{
  "arch": "unet",
  "model": "text-conditioned image diffusion model",
  "dataset": "rendered solids tumbling over patterned floors",
  "train_examples": 195000,
  "image_size": 32,
  "horizontal_flip": false,
  "conditioning": "text",
  "objective": "epsilon",
  "cond_dim": 128,
  "tokenizer": "word",
  "vocab_size": 61,
  "text_encoder_width": 256,
  "text_encoder_layers": 6,
  "text_encoder_norm": "layernorm",
  "text_encoder_norm_position": "pre",
  "text_encoder_activation": "swiglu",
  "text_encoder_mlp_ratio": 2,
  "text_encoder_head_dim": 64,
  "text_encoder_fused_qkv": false,
  "text_encoder_bias": "qkv",
  "text_encoder_qk_norm": true,
  "text_encoder_parallel_block": false,
  "text_encoder_inner_norm": false,
  "text_encoder_positions": "learned",
  "cond_dropout": 0.2,
  "norm": "groupnorm",
  "hidden_act": "leaky_relu",
  "weight_standardization": true,
  "widths": [64, 128, 192],
  "blocks_per_level": 1,
  "scale_shift_norm": true,
  "dropout": 0.1,
  "attention": true,
  "upsampling": "pixel_shuffle",
  "init": "xavier_uniform",
  "residual_init": "none",
  "optimizer": "soap",
  "beta2": 0.999,
  "learning_rate": 0.0025,
  "beta1": 0.95,
  "shampoo_beta": 0.999,
  "eps": 1e-08,
  "precondition_frequency": 20,
  "max_precond_dim": 1024,
  "one_sided": false,
  "adamw_lr_other_params": 0.0014,
  "max_grad_norm": 3.0,
  "l1_shrink": 0.01,
  "max_steps": 4800,
  "batch_size": 128,
  "epochs": 3.2,
  "lr_schedule": "linear",
  "final_lr_fraction": 0.1,
  "warmup_steps": 140,
  "weight_decay": 0.2,
  "adamw_weight_decay_other_params": 0.01
}
Rows from block 3 of the denoiser of a small text-conditioned image diffusion model, named by matrix and row number. Rows with one number belong to one channel. Each number is 128 + 32 x the weight over its row's rms, rounded and kept within 0 to 255. All counts start at 0. Numbers have three digits each.
Before each channel's rows are labels from the 100 images, of 14976 (inputs lightly noised), where the channel reaches its highest value: "patch colour" is the nearest of a few named colours to the mean colour under the peak. Only what is clearly more common there than usual is listed. The data: rendered solids tumbling over patterned floors. In brackets: how many of the 100.
# convs0: first 3x3 conv (model.mid.0.convs.0.weight, 192x192x3x3, standardized in use, each kernel summed), inputs 0-191
# convs1: second 3x3 conv (model.mid.0.convs.1.weight, 192x192x3x3, standardized in use, transposed, each kernel summed), outputs 0-191

patch colour: black (48)
convs0.66:210129135088133096128143117136187098149038137160040149139144059133149101153124113145162125109145135162116169125135125075093099092127101139129126129124144147131177062114148179116133147190134104106124115139209128156096086115095172157125131135165110133142071120099077142119186157136142139123145148149109158117118163142090086140201134109125137125114108147128102153156155093098141102117168152184092149095106099136157138087111173096150081121112095083108089084074091129119113190150104150183164095129158073142115087101119160155169124130136030138097134172122175102053115182197128107128
convs1.66:116156079134131171227138165133146118159153136089127131106095094096166143074180119138111105134122149096100115119098177161132174155166089087063120104123102143124138129148068116187092112105120184102151158147064196076103127092124124142092136117160125132143125146154172110129134104163100171123168120119081042117143083072156085132084114160140118123134082154128134153094074131096152164123094155120130131138152096127065122158133102127141093118099096137099147131134129124185189146080076085132092229125120163109126123156128117071137092201179165155140115092091070109139137166109091188105

patch colour: pink (46)
convs0.13:081180133147163124129137121151148132121149215065178100112126167145127108083135128154121127060121142118153077081128123106151158152105084120102070106126145111108164115099182126123124110151113134123121128100141134132168118106161126125121136115103094118080134070171082129132194126144097157142175162129148134130160167167129090171116114106134057158163198129101139087198145109136101150143214100153128111118128154132112068084163116094159025185147125192139130174094079140170133137143147177138112147130097024128131144132131128155230142112140144143062108096134119151119105077110124148158
convs1.13:154101134127119136171173129181088120142112111158161085130155155128156105143124185121143046171130095167050117106144158110069133105129187122156138176087107169081137098121141161086100131136107120144152106142130091160107106090136141109132172152143152142165153132159151113142007118142062101104101104083098127125109143068114156109178164153187125115124124105187151135165098120154125091147140123098124147108123092117112077144135091067061180092151095159069116184125173135125054093173111120135152043165133078147148101145104145128130145163127166148136190096085138101100152147145174159100

patch colour: black (43)
convs0.167:128121095133143065136161089155153077127144099134119088089141176215125159154225119135116089065215139159143164115168087144125166106169130158127123090128123172131176102109176161121118124228110140101118151115144137122126170105114120102127144130128128137109104149115115121129104118171134133087145137134112214109148069130134077145122126165110163129126115101076098136112082187064123088124112137166112160151147122200206083120108124150119131127131108138099159146107181094161129174168118116107183101132140110058116119098175093187146112079137122133082144092102220111181104112135132148119
convs1.167:148207148135088181176124158118129137134136223122112176126114051102098129097104129124144157124119109106146062147168129081124124140162089113076147142149151145088147146135092140168135129114145133161143133112157154115079131103068151118159090122106090140149111079132195139132150103143169095140159145112136111197153126105171142100132151126062150169125116113114139134138153161153139115098104120174149039112147116137044123121106078160170158156112136104150109129164200107115147098171147128080090158116105198051101071155162128089130098198150149109119064145152067092136085164065120153133

patch colour: black (59)
convs0.57:128125098139115133133125106087114122156108163136133152082124076098143126168078146125107110154112124141091138117114161135144182176188163146137157117125074165150122110255104092157102196100129162064142130140136124164106108126096146119142169123185068132104132122177170137110152093075135135169021118151124123130108120143146111112167100106150128153082095152138145148083118108147167174088058149182113191096099127198145147125125156122155189144141158080093120154132151114170155126077126157158153180145152138129153136131112162124082111154139115129037066138078147149145129099108136126112
convs1.57:117099159125147152096112144148168151145172118085106134117105077063119067176140104116165141090066173156150158165128071131131144163133118119100171146118124144142153192148171105112160144095139156067156117114075117105101129092137158105084158136086122146119174178163086125083147180072172186099128155154113090094119170142150146159152093149130127148203124138148105119151159100145087158135151139075118104142132171122145170154106100154138088140122222118156190132116079125153140193161132158148093127104132162148127134089172105076072182064125125156181184172083054089130133119114099148155

patch colour: black (48); brown (48)
convs0.120:111096186120115144076148083124103121144133088156166122165140194138132117095099130132091131168106107101148106124161128163087137136104106126124103160208130159162081094125085099140130127200123150169040152144149138070146102089122122095102141098152158107123140110149136183136117091149108085130109099098141169160185063169078122151205130097176165090155154107152120182137144135141180199105132178152188102136120144198195077113097115096117235127148166128076162123194173156126105138119126107119134117152100126116172159123066121150146119109119121131120130143150118157095145113086130112064
convs1.120:138126112097086132147114113140122125133171137101086120124118139127166121167151079105151136129118145145193143124145100163112153157147155155131169111062087088103120142093153082105192156061141076021130137108159110110054082162101189067154094151134125125108141166195157076131123134136104107141149137144146118122101106186139152150151166159118129145138088126084150099133145135147139141122116152160149089134170133118139109125111132156175048179126171123145158078120137129103213164163129140155096181102117139037136125110124124131145176171134134163092105133199068117080064168075091188099

patch colour: brown (58); black (35)
convs0.11:050137113130094193146120160094138155132135158127196126129130102190082089122067094107121110124126147146201137098129141141148152104173115121094169124130083135109096144210088112136116137150121112096093177178119136094125091147102151108139167158172153116149124096204167089121099111000137140184184108101129165152133172133176100109149105134108147131094151118144130099068126164106149165137120134167158144126131110145131135125107149173162116150142093066131117129147113110108160103121151141124092154137131152102107171108111151132118137114123106146080151166140125137178100141118103255063
convs1.11:153064130119136099110093114097141138175125154106075131092091124142111129153067126108099140107125131106087118142087073061105171127140153111102149146124143157126152182127155138139075147120139126085184058105129127168126176123133123119098109101108091143083162255111065191065048085154180144083161080085117091144146161147165144171135113136153140116163166177104114114124151093145118140138087193119127118157096190093194152154113087139113105114124174082134161153122070166158145123094138153182072118134135126135122107092158133105159127125149088118125142156070115097089133173144120075154

patch colour: brown (53); black (42)
convs0.97:129125157145149096153116131129113171086020077118122147109140083094106156093129109117109242114134101123078159123163148132139102040098132121103107160143216180150132117043105121144120137143116124186112147113136122128103107128103140167130086140123101127144085123132087130142101187167112143145082082220150111121114155113129146146121148144124140120122106129142139126132090082130118106157156130082126090139130103080151208139116122075106226111110132223162112120064101119131129153098092136135113127107106128154131120173130161089099104132137084118236131138151137107134099118090128080134
convs1.97:137137143168117090117121134135180146164164144145105117142092117120130122155087116119165222077125167087172083187135128171062193116134086142149120116087140145136131159175063091109096112101149143131131207100138164141106085109099131081183105150100035181151198123123170114137141101129173159202122170141118134172175150158120093170134157101118102139129145188082140115182132146205118153064093138093124098125132140077078127118132162158140192133132155132147156081135093124134170100105110127167116093162111111128110083180133146076099070161109124112138124124143147150173173147137162129135

patch colour: grey (90)
convs0.75:126119152153141105099094183133116154167087071173076148071153134132118138091081071128101120128099099121116134139162147115083153100162104113123147179151108191160121118154160139128124124135160124178109142106159173124098203106117164123148097183074149142080154174169144103163128098087160090150116111105086088084119100109124163150115107107135130073099174139100153099221124133164177113080119139101158087109121165158110089201127137138121194126204051187115166139066122156183123135107100166117137143147129183087118119167147134107110105127143096117088131182082111144081106127102142213135
convs1.75:099135026105157070141189121123092106019173100147223127144135114088187118157122113097145069125090119158159103126096143172153099174142150105120145072145119104114144098121112082187158177062137118213134096070159128088120170125131164109166120166100172155140107100161154121106120062140158115108141117129100127102126127118091144129107106085098121134123119134080152106122181140126048161160089158143152152142191189116144185101171132118145103142109123148126090119116100176129175138153177143127093112179098145132127135174167109094141136098142151144117089163112122176157108144138128120169

patch colour: grey (93)
convs0.187:151154079075101126120082126110131120082104099116104046141111103152099132146129161116155162140113158146173116138109151180168130147137117160162143122142120165152132162160117136146140147130162115138120159148153150189138175170164169150163084186161164132172147164112150089139169168132135168164000088180135133121128122098099118090131116093140108165105099115114130126122127082089138141148184136152137114132149128142141159104123146166151137081109096013098079104140025018124114122145114160096111067103118133114099150161137131148104159153161110133149118185148114085125116140116116109107
convs1.187:123157088121123138088074107122099126167173080150140138086179155121117146095163152087118114099134106061148123113117095124132108116085133120131128122125145144106114154091166158066121188117116075086121185153138057101111100050114133129150138141056118127164130059035173194110087127097068112111137134128123130144115088093126080132112135154121126122192114164187138145138114126134079104096080096069141141107078123111170100093082154121130129180138112126112104156141242167151101114125096137144158127155150085074110168131136098059070096157104163131094090094103149174124159163123113153121

patch colour: brown (60)
convs0.190:119138116105154160093110094110106113145128146119070112172112111099129166120144161085127149118120110144109122107184091102192197160116136132144142109152180102126106144176114085103148147110140121073129156134140098168137148128123133101126100105084082126120090120088138140121182176112155117104042092072093249124056106140150188080118111239108152132071065124110142109229165139157126124093089170097123131096123051126151138107118154162167176179152180131152066092089143115134112131133142135139137136127089131116178138152137102106117119084135104144098102196150147141147114114141136125103
convs1.190:086146112156145140178134174134104093141088052136169131178137174114124143063198079138133111167145151121112090110167136097163091102124119073171140078153156064190103116182084117162149154114180164186116132146170119116141158148133137177123138148134167082145129138127098076131148110123089149207123129123120101115147110136139146137134078170138140121151198132118144126102097204111130126087138102142155248127155130129120163122159116127150186115172091102126137099117222144123065134125125096109108111146140115084104148103164169125150118126190195178130146121110178136146155078109086109105

patch colour: pink (36)
convs0.43:138195153190123126162149126152177098168111118143158060106138144141111150142185138134116140143142171056199106146172112107078130130115106156162150128093161135103050109150104135099163123140122099184129141130099130146172119106172123143131066109101091142217098162130104135073098161067130120095116138077156115124158150101135183097125160135154153152125139142139097144188154093137116124109129109138154136102126090162108106227146146153125118120132117051133126114255066080120158108120140079181151142129148124142136163178106131132124151137155177148133135174129176135113104114156119058145
convs1.43:070100159147128140147070083145177155181111110106116113142173150151148181078083160093104141151134141138165132122099145142094084109141149157150153167152089168137142158121130129126117148131154074118112125134114113151110148103124075185126137122138161116038175106109138064202120110069129162098160146190108141150134110152162093097188105075099126136210144126186157135142026128174106136175130175126081132079126111156153166143063156148134136108105126128115124166101115084159122127108146146083146130076134089147197060111125059177170125141090118134163119124128073087123154110109117175157

patch colour: grey (92)
convs0.155:171136136156132113116104131130103100099149146123119144215166105116139143195086122141168166144151152185067133105180109101096118104138081090151117143137124098126091088127149141144100120149135120051068138171127134123153127143114142152114146127171149136049122120114152091188047116073145100167129121063132187135183130170121146123158099137128172120149092126143132171124154105088096095069100195127155102082131059125108068132097119171137085126102202133176115109122097129145106119105121213084092155133161109082144105152152123116130082082155176111103148166129158166156116137076143050085
convs1.155:142205077148126127100079129095134127150117162118079166081108075102146115099132131119108132107048134086086145107131139131149142156130147089097134152109098116139093102167095106131134106080153095093109157142151125123105170107152136100124108086104102112093116096064146124166164140159063158124132114104092119100169087100033096129092105174140117137131127179164121116162095133067077149174192152106154125184091108176066085086174156120155084184178103129097188150150138113112141158118031092149132145081109140146045180127105134111075135120129116174147093126136086139133099126097080156140

patch colour: pink (39)
convs0.121:158091131119136166118120127133140152124133144121225117124164171074121090143120164129126201105132105148115116138142020135072075098135094109151156093185142085101096118122128126119131103094129133098102133125120156117085166158179159143141106149108120109114094145078077134085103147113100205132159165151125170173136103174128094175117091129094183147217133153129103165137099163134158136062143138147166143148142116075123060196094165110120129145155126117143149085188065095122131083092122107164114111126113149115125148200092073091124097181090170104157109089142078116092108076137138166135
convs1.121:147098171109141130089128160101130121116133118128096161153139129135137160120095105135098059134148165156153122119120119188093134115148194196129140158061150146100139149125151098112180137103112137127156106092121119000071180141116106172146115093122142167076155101170057143135123075044161158103135098123100086103113116087140073077124143123109132141156138106148083087116119147106113100128170029097117080139108097214171150105168079085126100153118112110110145152096083120130097115141099123090075086061114108156137151165128185169082154135171133119101125097114123092151105090135142120125

patch colour: white (40); pink (37)
convs0.126:138151155159089108133119135132131143168111122166112129129095120133109111125123075152111162118160107142077120122133108110108100137079107095146159158048133127106185104165166129144145138100125158207169139141148154058190048163109155109136108127116135133112097097135081096083083067118088120088148140117124145196144060142113115144167155100170152102126139110151115181101163172120179147136196114130134083154156157095148054136128158119108182148122181137147156132189224191067116143138100089113131134128137191137162144165188100183164132119123094147151059133140137132166075156152093171107
convs1.126:100126149196117141120144143134160170079119138138147066118161085106170163128150140180163180188176171083139150169135152084160128153150139090116085095120178089154140116117071108104107188143108144136148084114080135084145098178169178191083130118081126165074123134168116180136179142128108100085135148117161138162107064100131111183109112139136105177076165070152055123069159119109175157119153165128155138101137095098126174124159105165118120157168150136111095136133116155158124190212098172126163114126131135160168177185115135163139142170161167128127141122160112133130191126146159082150

patch colour: white (63)
convs0.49:168107111110079140135151109098202134138125036123099190041130158149163125079121078094119124106162104126158098119138139187147120088097088148094141100099113153135128150093133120132129089101141115117083158113098104147124112145092114141081149154146138160145141139105103126091206103158145166124090167174165119108075161139101113138121177134123126116030121153169160122135151205172164128188112130139154118236143124157148200176108149132155110095052101135094137189132094150136120156184103075174121101131079127125086098124163110126094158102119115119142098139111098107118146129121175070101
convs1.49:127105140196152105101145146161078114115152127130144130122128080152094138169183152148141155205139091098092139114136128056144088115098155132137121094109106116124104101153083137112184150115133164146128122130123123149158066137187121167175164136064121146092111087173145125154054128148059141139124103107104151111073115118075073114148161098128116165154171114125129102113061166118137172133097111155089152126132161039173102120176141112108136089097137079139082097115154145128148108104107109085121083118135129089220145064163078088204144144162074096112091120167143145134190145094072101141

patch colour: pink (42); white (26)
convs0.77:110128159139149112159118131231045105131076120104236180127112137164121180103079112103064184095140115095104122157116143120177137107153171142083129166121145139148119118162138126103148123157125163187100115098122149113114094116145094112123082097118102094122116138124150071129155084110109127109105107035104095150125095120161101171133215197119130115126135108085142155125103118187161126101167100092132120111180145099115119101112131069116154220182105131130186130130125136117124133088151079154098099102117107161090144167134155157162117137121107101200086168167109094122107166087160153139
convs1.77:168158146195144121160090109090153097141150117137172099077114087137154128159130134120119116128106159146130160115182130145167042130165079171131096165151154124130155093168127123112100128133127131158124076118120116125148138169102142091182117161098089144149126127178150171146180136111145135098135143197116216142102137120085193094106074073190132170129126062139092098127187120190168055195164148152102159122117104084106139142104099151135148111143106183127051120153074114119145117172129130097156187115115121134207185118125122122083137123118196119094146151185156096147109138143094090157

patch colour: brown (59)
convs0.160:140122107121163159172086161156129112118104151089134096122159087119168137179112115162115128101110174183110088147168148118125192130228137149139183104128073115139076182153180192115078148173149107082131101101106133211167122091123104050113131154163110120136147209115121127172144110068158104208132128136102177174128151099156190089098113108133154095076154143125131078113081100153197097108125135142154163118140109154133123123107153104140073122168098063118119143095110123184136111110113124098119122130169071181158116082132175100119089110112098141077130093114158108149153114096150147126
convs1.160:156157109117097140098130129141146141129134179129094219085133082156128092127096153106150064101095132087081136112110118194156124092128070186120139117129135203086132132114162127195176089166131127102088126178153125132051099145125113143143130146119115156109058155155163115156154195197131138112143137085175104099133148213085109178146091151156137150036070133131162134109135171135140178111142130148131124158145149128100126136114182173156108156106173096151086066179146120093154104135111111147132158129146108117109107106155155122118146168132187144091085133149192079141152150153178177091

patch colour: brown (55)
convs0.125:108153090125100085124128167083117109155186116155127091078186124092108116121182102091120107090148155064138142127152132095123183137111085098160105111109134143121006147182128082123101115167128087215183143156125112030135118096098108152129111133090185142127134156123138068116092089139101138129147168092085172115127086170147123138141123132134153131162176098133085130228157086120152164179149129173203167162120167152156121151151134168146161148095174105096158089157174109115114118121189152151137159096101127090151125089153103141113130180138109133132165160110128127155133168110104151114
convs1.125:170102040057072151166118157129115105157124183116058149118095170102186169114042169149133101111141114121162147134080100130127092141160124125103117106162166129117204122115128146135093176053127115096126095099104125105169182093093149132125090129165094140108145101145111203102145135166128080134126110125154104152125100101136215113109151165111124144119109151154163157123125129113163082075100173112155122115107121133135142101092083117108103113120075038111143083137158071138113116094143124150169175149141078074108120116106126096094170121125125087106088136145042132136063184120139107093

patch colour: black (79)
convs0.2:200146103158113174041139133132148121131111172090092133110146096217109124116156116139170112084135135142116095123132196134130090113145181132156146131138134106129207113135097178155131139146120133161119134128145134143145148135137120148118176116124156077098110134134106152121144138169099085150255110127140150108149130122138154114128146096122120140129126144142138122097107105161190104190186116112144103127191212119117188122126122166119077138131128126117115127118111124125115108215130143133149130099147046109100124075171105138157091112126122116121127127117105124194104207073083227102
convs1.2:131186155128157140163166149157074109123167098154090154128134168112144091124217118205091116200171093163128094115193158081104155086128143080154118129141088136171089114105103100117105145151128124154109156137150119132136106115103148099149138100197148093110105096135170114138196069099157112139000178141111101137128137117122118090139141140137100128124155110137128135119117123106134168171142170152161087089135057131142151109138122121113171121138116211102112112148149067115089151042097125104108095090117136122116115159108179092108151163124110146116119083123168168093136065096197095122

patch colour: white (75)
convs0.17:102139122095095116151104078183198137154105130155197159124131161117156113128118132113163101156149111136095143131092099138141110049105144157130198119121075148139111151121132110127126119016085146127158096129138129101152067137157075125167130115079120188112102092109156121154176121103086189128125150080124117126147187154126144156146141156142120146083090128206151105164111228201111130171132119138148157186114139086123137148133144144148056148121134088110147139149153130112126131110130071191127121128125132169171169152174132118132232156152120133122117133072133156121095083070104176165
convs1.17:109091098124120180144108153153118124156110166113150142135156084126131125132136099124151153167072145214173147135099154156106100140191079122135089142140134108119084155142130142122129106172072167130143122130094184124126137069119092141025187130167145140107121096137101088133123152122133161128095188157114211143168185166172163161120068109136177128087118134100060108117071130172109170177125158116110077150162096093128175141138163152114159102062169123152164137149101139138097135073175155071154092126095130153198147110059092145137132121069148159148152137141155113121188123137102098183

patch colour: brown (62)
convs0.146:123130072146112054116159130074102205094186228128108089133157179162128153164102115116148170107168151124124113134142160158135197232148128171113157094106089113115138085160127067099156102168157092135113097117102169109094130146100124123183141118170095131119128111131074091109123116115143142131167118123092129176145120150129146117138155138133111111131104119132126200153122086118121155125216166111130121117213149153066048066115097140119130150185093139101118169109154179184170158128145121098123148118178130093084116112146068129164091141131161127107142126131090144115151127127132197100
convs1.146:161116131149149185113100154162200102148081097104146105155126069122122129136119091139089123147070142110103089133158097150191102133146105104100138118183114125193142140128193148159095101168179116118122152123087133119073090178098128107110173138151159160125125165115096180141118133177135141139159098129098111149170069123142151121124116148083127127122182182089121126130179129111151129112143105119107118207138164174144199118115197201171152113117195057187150088234132111115128084139117156137100182098115124156084117088118178175154119115142165178108118152148118085171106151130103165100

patch colour: brown (61)
convs0.64:199120098138131105111125119142109127147122082090143164201134129146123086194107103140116143122110137144065123131111122239111118183153137192141150177126108134130142130126104103114146137160185126090147135118116107102070223147113129162157105185132142109153113141118153173087208135151142101148180116142115089080156088192153144127122098114139116145129137129103105165125122037122122099136158123138150123128127113203039110137146113173102106116136072196137113108101136101179104094135137100146141144124145108080088138143135189105204160109148138151129074136168124108115045197119149138142
convs1.64:151074145134162133134097118186202105121127151097105045124133174099110107135102124138135132126140104173114148149121153097057155117112134148174135135148145121130142141157199101132132172134110078127130150136138079254062102151100147087132174094137145092104194141093128098141165112078163130112074145160143118113138125111111117072159120158125162123154092167150173105104137131127126147107149197112157116099164151128128093148132099145159145096160177090117186136116090157097168172148158186138073164077141154118082124128051096102097168070180182166124111114143154114106141093114181184091

patch colour: brown (53); black (33)
convs0.3:103164128131100158112171180109170107150152107068091109087112133204145139116082100137103106110124126126107089119138117133076098100136103097070152094072156137123107168133154190161120172166124087080087141176170145197165131159121159112138140135134216101146114139168152105096109142066137091144152131144103177110131251151122147088133196171121121119124150132130112120058158088181189091115116140120122114100140131122091131110120102090112113125126155058148137079097136118169150122161125108119122136115156053104087155157046151084072137119140179144132155099139080087110132157164139084139
convs1.3:172092083100130104125111144110125140126121182111086154150101185173059112140035193079130111076126146134150163128072104180145123105137129110125156063134134119096187124127098094141144098130116125069135120147106134119109074120160096090133076165092075087097145134120080178183067142177107069103180095088158081179169100133164129126128146141141111112093100121141137161126084155106133128075137157102159079162146144132127108138080121100119116074125113033101195136091133138133158115118143113128088179159122165109143118135175082146118142161166091109077124136109144114133104201124110173060